From a checkpoint of a small image classifier.
Model: 4.74M parameters, 32-pixel images, norm batchnorm, depths [3, 6, 6].
Training: soap at rate 0.0033, batches of 64, held-out accuracy 98%.
Data: 395000 training examples, 0.7 epochs.
Rows from block 10, named by matrix and row number. Each number is 128 + 24 x the weight over its row's rms, rounded and kept within 0 to 255. All counts start at 0. Numbers have three digits each. After the name is the row's rms in percent of the matrix's.
# bp10: pool branch pointwise conv (model.blocks.10.bp.1.0.weight, 60x480x1x1), inputs 160-191
bp10.0 101:126140121107122118122121123124107117106140142133095134138095125148129094129082118161111095116108
bp10.1 101:133124141147120142156135135092119173108131125129110156126123120120177134147172129126126127146157
bp10.2 108:131115129123166157130134140113137125123143142140116138162141144099104145157151144116120130125114
bp10.3 092:135146147127112103140155146160115096087121087105145130134160104097113142121119130169101129126146
bp10.4 105:113117126134109109073120153116134112120135154115117137099149073104132134128106125115113154107142
bp10.5 099:142129134135155140124119131102104114145165152105100129134163093132107133127161147133150140140145
bp10.6 097:125134131111126115136135139129110096161111105119118128125122107131149107112103177117109152147130
bp10.7 097:143136131146143080143118093167166142120129160132121117147135086101161106134165118135091134141141
bp10.8 105:135134140091155130122130115117128117126138120107124132130142124137129136123119125136128107108135
bp10.9 096:119138093158119119137136122154144129139112121119117132147096130115135169115104098156130098121184
bp10.10 097:117126091118147143116128112133121114107129130130127124112135118155147127129123120126123121100120
bp10.11 111:161124082135127152129163152119109130155154117160126130121144126121131112081141156138112147144127
bp10.12 096:109117155114103121131149123080133093127114126128073147141122145089116111136111093133090142132092
bp10.13 115:117138110119122133143148122111100150149086106130132156122154145100131124116142157152116154133113
bp10.14 094:146131080106119132101099148164158144132142125133113076132109139130130119079142134145108161117142
bp10.15 114:131151148147156118153156105154120142111136116148146153115146102142138141117096102140160131132145
bp10.16 095:130123154147124119118111139114113145128147129155114128137119114113115149103136088139139134099146
bp10.17 093:109111104133169120145138158112106118127136121138139120135135174097105147179092097119104149103106
bp10.18 095:165119151137116147154114103115146120125113122105154149127125111082110122118119097133119124139109
bp10.19 087:136155110118154143107128169122138117100116161129128129121123102158147163131140113135135141117140
bp10.20 098:121113108157137111177116109114122108113123133107119139109124133135164111112149129101130153122147
bp10.21 104:100116154146145149114133116149095090130122150170168154181134131103109143127134121148119152113134
bp10.22 092:165123132121145114146130130120116102164121129076129157126110133143131107119118123116127140116136
bp10.23 098:137149111151146178102119126166129155126084145153131106120151082123117137129117107117141137108115
bp10.24 108:146084136095116126112155139182146140121142102108127108153125148099105129119128124129121103099168
bp10.25 102:107127107135133106140108158129095100098146121158134137152114131160155128113114147121113123155099
bp10.26 107:142102171112121114086136134138176078131144133111119129147144118117110140146114115100130094096103
bp10.27 092:145108127126130114141102155133147117125155135137145106160118145111151108129140139173130114111105
bp10.28 095:110142147166116106089135099138129115130117120121099134101110128145160141120108081134146142134120
bp10.29 096:138123126121145129143134137093096113108102140117175147156126123144135160108159102107110127123121
bp10.30 099:132138136120134107141120148122113137150143135078137152109095101140119095124106160116127147121138
bp10.31 100:116165140103161124091089106100153123163129137087135112131108157194097122125126137154163143132122
bp10.32 101:157155141166104126172158116117103100135160183161121124161122143149123106146144102114153134110153
bp10.33 090:124161122123120112147147110107126115117128123122152129143139106140160128079134100117141133146128
bp10.34 107:135142161135130120110116129106155120156130161111137125093128161095127117131137158114139150119146
bp10.35 101:116125128146116122129140118132108118145114104141102122143154136093147156125139114151174110126119
bp10.36 118:146139090142146154129107136129159113145121121108122143132144139140102104100125103120107122136129
bp10.37 102:100097151091112120130104120130118157164102130108120109097147143113138104130117131113135143137124
bp10.38 103:125169111156164135096111092122125113151162148162084166146140150116131161114127143091112110125139
bp10.39 092:120095108134123134116128083114111132136114140108116163141131106122121116132145139129090118126121
bp10.40 090:138168148124126144134114137092110144127103092111091114150100133107137129132119157135119100134120
bp10.41 098:158134127131141106151135113100080093136124155123137132184117148102121119122139120126122113116165
bp10.42 096:128140113138144123074118118101131135094113126104130155131136096152128131157096133137129114127145
bp10.43 098:110127100170098142126141137117150161131123144136152127129132160130144110101112114146167124133137
bp10.44 107:122128135131151094100112152142115156137155121127156093137080129141081131134142144138110135152148
bp10.45 096:133090162115146089126163078128070131147126126126092109123135112135107129150142126060133091119164
bp10.46 097:128131117157120172131184153137132141119108147118147116111119137165123154115083110133150113120111
bp10.47 095:145139135084130150129148124146115129116108162154139128139149106127126116118163136117149110088119
bp10.48 110:150167122094116081076131087129106137166169095087133130110094171154180133118142102146116132120104
bp10.49 096:120130149171123148091164122166141113126114093128097155135104126123127166154148117102141146156157
bp10.50 094:128154106110131145110093133126125158103125127103131115123090116142077155148108129144126127100126
bp10.51 114:115129148101124128097122125146118135107143135114108109110120139126107113131134130148127143108109
bp10.52 091:147130132165087106163147112101124130138126123174121127119136115159169102137137162104140143155133
bp10.53 098:082123150115152112115135112188123103089122108085122098123152144142139160123145116109127102154131
bp10.54 097:155134127134109116127120127119132141166121139136152139123158122112138128136099129144117141110128
bp10.55 106:123158123102126117151138100151124109139120148116102100140138137161121131096139118123149129124127
bp10.56 108:159134136152126140098126112117136113106142130136131094133110141144151122104133181148098145134129
bp10.57 093:102115143142123155161111150111155108152167143146114120132123113157126095091134144107154126119127
bp10.58 099:144074130101112104152140143145122110124132115139147105119112121132111136134132162140130150134138
bp10.59 099:177160123116139148130104145131140129147130107131145112104133127144112133135146128109130135109132